A small spectrogram enhancement model, trained from scratch.
Training: adamw at rate 0.0026, 9300 steps.
Data: trained on strings of digits, spoken by a formant synthesiser in many voices, 39062 training examples, 30.5 epochs.
Rows from block 5 of a small spectrogram enhancement model, named by matrix and row number. Rows with one number belong to one channel. Each number is 128 + 32 x the weight over its row's rms, rounded and kept within 0 to 255. All counts start at 0. Numbers have three digits each.
After each channel's rows are labels from the 100 clips, of 14976, where the channel reaches its highest value: "strongest on" is what is common among them; "peak on" is the class under the peak. Only what is clearly more common there than usual is listed. The data: strings of digits, spoken by a formant synthesiser in many voices. In brackets: how many of the 100.
# convs0: first 3x3 conv (model.enc.1.2.convs.0.weight, 48x48x3x3, each kernel summed), inputs 0-47
# convs1: second 3x3 conv (model.enc.1.2.convs.1.weight, 48x48x3x3, transposed, each kernel summed), outputs 0-47

convs0.43:133134069118077100132160129105165090096097118067120071083140123152098116148182086111123063144127089101145125101179128082117098155173092149121163
convs1.43:105115146073140136114075075168126092136126136133156176132111146120123153108100172149112117106108143172074170146071085164066162096091125086093076
strongest on: "six" (59); clipping (33); last digit: seven (26); first digit: six (25)
peak on: /s/ (70)

convs0.34:164134090171145151160115127129117127130136128090142119180072165066178118169119163134151095181154140156174065168135151154173109176110156126111182
convs1.34:129120041141124127129146151147185137125124131105067106119103116183132132097131107123137128099138116110121142067149121085133046167216122173147114
strongest on: quiet level (65); voice: child-like voice (57)
peak on: /t/ (27)

convs0.19:149116105137119135152178162099140127068101094068151068100140123156117077139149072140136071147102111084166082115156188076148107154166106130114131
convs1.19:103119121117116124101076096180147096131105158148142152124090134117139160085103150121148147075147091179059178140071069181092153104104123107142079
strongest on: voice: child-like voice (74)
peak on: /aɪ/ (33)

convs0.13:157152082155148149141102120144118162138146102095142121163091170075173107167116149128161106176156133159173080185134169168160135176108154127098202
convs1.13:134125050138120127132151146155191134129130130103061107120106120185129136097132109122133123103134114108120133065144126083133043167213120175140113
strongest on: mains hum (35)
peak on: silence (82)

convs0.30:087113191108101123111123120166100110127089129172210158127127108130107148101100114126100110084114109118090164157072087135108207075093110100140097
convs1.30:128144139213125121115118206112112124113124137173139071121128120106171119141137122107196221158140118128145106158155140155176143130119141126193156
strongest on: thin (high-pass) (40)
peak on: silence (77)

convs0.9:109117158123141146130166162093085155184174076136085186125166145151148121080082141139153161117160171130097130084089113145121123083136182083116073
convs1.9:150108177095135106132160105095085156225141121123112135155191155081108097165161137114095066123111168108164118149149171113141123128101124179088152
strongest on: quiet level (59); rumble (39)
peak on: silence (96)

convs0.42:147108217164136148135170183123102103130097202122183149161113114120114120131100127155081169146085081101138103158085153098106122107106135097082149
convs1.42:132136118209124108121111232120108133122108140154142066119121126109163135123133125116217213129124117119131131146146129139166138142138140135195150
strongest on: mains hum (65)
peak on: /f/ (26)